config.toml
encoder_arch = "crnn"
loss = "l1"
latent_channels = 64
decoder_norm = "batchnorm"
decoder_attention = false
kl_weight = 0.1
final_lr_fraction = 0
Rows from block 7 of the decoder of a small waveform VAE, named by matrix and row number. Each number is 128 + 32 x the weight over its row's rms, rounded and kept within 0 to 255. All counts start at 0.
Before each channel's rows are labels from the 100 clips, of 14976, where the channel reaches its highest value: "responds to" is what is common among them. Only what is clearly more common there than usual is listed. The data: single notes of 20 synthesised instruments.
# conv: width-7 conv (decoder.decb.2.1.conv.weight, 64x64x7, each kernel summed), inputs 32-63

responds to: clipping; text has "clipped"; thin (high-pass); harpsichord-like
conv.17 [173 115 142 145  92 138  95 112  60 146  94  91  66 149 166 129 107 111 122 126 205 141 103 156 143  88  80 124  85  94 123 158]

responds to: decaying tone; octave 3; clipping; text has "clipped"
conv.4 [123 121  96 128 105 139  60 114 126 149 134 118  80 125 129 124 117  97 143 119 180 120  53 161 107  78  92  96 113 103 129 129]

responds to: mains hum; octave 2; clipping; text has "clipped"
conv.62 [ 96 113 119 140 152 118  57 151 140  84 126  28  94  74 160 120 118 129 129  86  99 116  79 105  86 108  83 114 146 146 113 122]

responds to: decaying tone; octave 2; bass guitar-like
conv.14 [105 143 113 124  98 135  62 113 104 139 169  80  85 118 126 134 123 142 128 111 144 109  95 120 159 108 120 133 111 174 133 157]

responds to: clipping; text has "clipped"; octave 3; text has "noise"
conv.52 [128 148 131  73 136  83 130 143 105 138  83 133 103 136 138 140  41 136  47 172 172 100 136 119 105  57  96 103 166 121 143 139]

responds to: octave 3
conv.12 [ 67 115 132  99 144 107  65  86 123 125 140  97 122  71  75 131 129 112 115 118 155 127  52 125 107  82  90  88 127 203 135 107]

responds to: clipping; text has "clipped"; octave 3
conv.25 [146 141 160 136 129 151 108  93 127 153 148 133 127 136 146 121 128 124 121 156 218 142 129 203 123 141 127 121 189 133 222 174]

responds to: octave 2; bass guitar-like; clipping
conv.45 [117  80 117  83  92 134 104 109 110 127  79 120 134 123 175 122 109 128 116 152 130 131 104 120 175 195  97 120 131  80 173 141]

responds to: decaying tone; octave 3
conv.7 [138 144 129 121  94 105 128  55 138 112  65 135 131 131 114 173  95 107  59 112 164  88 130 149 144  74 136 138 138 146 133 115]

responds to: clipping; text has "clipped"; thin (high-pass); harpsichord-like
conv.54 [206 172 142 138 164 132 191 133 148 150 159 187 113 175  79 138 125 138 113 147 190 162 151 174 188 146 135 135 130 136 108 111]

responds to: decaying tone; clipping; text has "clipped"; harpsichord-like
conv.1 [200 199 125 135 122 160 168 144 124 119 172 160 153 188 169 171 155 119 160 131 182 168 154 204 153 149 139 109 139 133 107 145]

responds to: decaying tone; clipping; text has "clipped"; white noise
conv.31 [137 135 132  82 100 122 130 143 131 118  18 124 108 136 131 135  69 105 131 138 173 106 120 132  92 103  97  96 122 115 132 148]

responds to: clipping; text has "clipped"
conv.50 [159 131 151 109 139 150  89  73 105 155 117 121 101 158  89 148 161 128 179 109 218 137 122 182 114 118 121 131  99  27 123 127]

responds to: clipping; text has "clipped"; thin (high-pass); harpsichord-like
conv.13 [198 157 155 109 175 113 197 168 160 164 154 189 140 175 134 153 121 127  89 159 215 129 146 168 156 127 150 120 160 150 114  89]

responds to: mains hum
conv.59 [166 124 105 131 119  75  99 125  94 144 163  99 123 162 117  92 138 128 104 112 144 112  99 166 125 113  92 123 129 249  87 123]

responds to: clipping; octave 3; text has "clipped"
conv.63 [122 156 161 125 129 158 125 125 143 163 130 144 140 143 158 165 143 140 142 160 226 141 144 189 122 153 144 143 206 166 220 122]

responds to: octave 3
conv.20 [ 77 165 131 111  93  76 101  70 106 113  62 147 126  72 127 133  94 156 141 152 149  64 133 101 111 156 131 168 124 131 109  84]

responds to: decaying tone; octave 2; bass guitar-like
conv.32 [104 142 121 135 158 113  51 136 124 118 135  39 104  98 191 110 100 109 109 100  96 126 102  70  80 109 123 128 125 112 106 154]

responds to: mains hum
conv.61 [151 114 100 114 124  97  82  90 125 146 148  95 130 138  31 105 132 129 116 102 136  97  86 125 128  85 118 147  62 142 102  78]

responds to: octave 2; clipping; text has "clipped"; octave 3
conv.26 [ 78 154 132 117 159  68 113  90 145 132  98 149 139 120 128 122  75 159  86 117 168 106 133  99 161 146 176 121 135 129 181 158]

responds to: clipping; text has "clipped"; octave 3
conv.29 [134 128 163  99 147 120  99 108 127 135 132 141 119 128 108 116 120 145 122 110 174 145 113 164 126 123 145 131 173 120 242 191]

responds to: clipping; text has "clipped"; octave 3
conv.55 [154 143 148 151 117 174 108 134 134 142 153 125 130 132  93 157 186 127 167 125 190 154 109 207 142 121 107 167 183 195 184 137]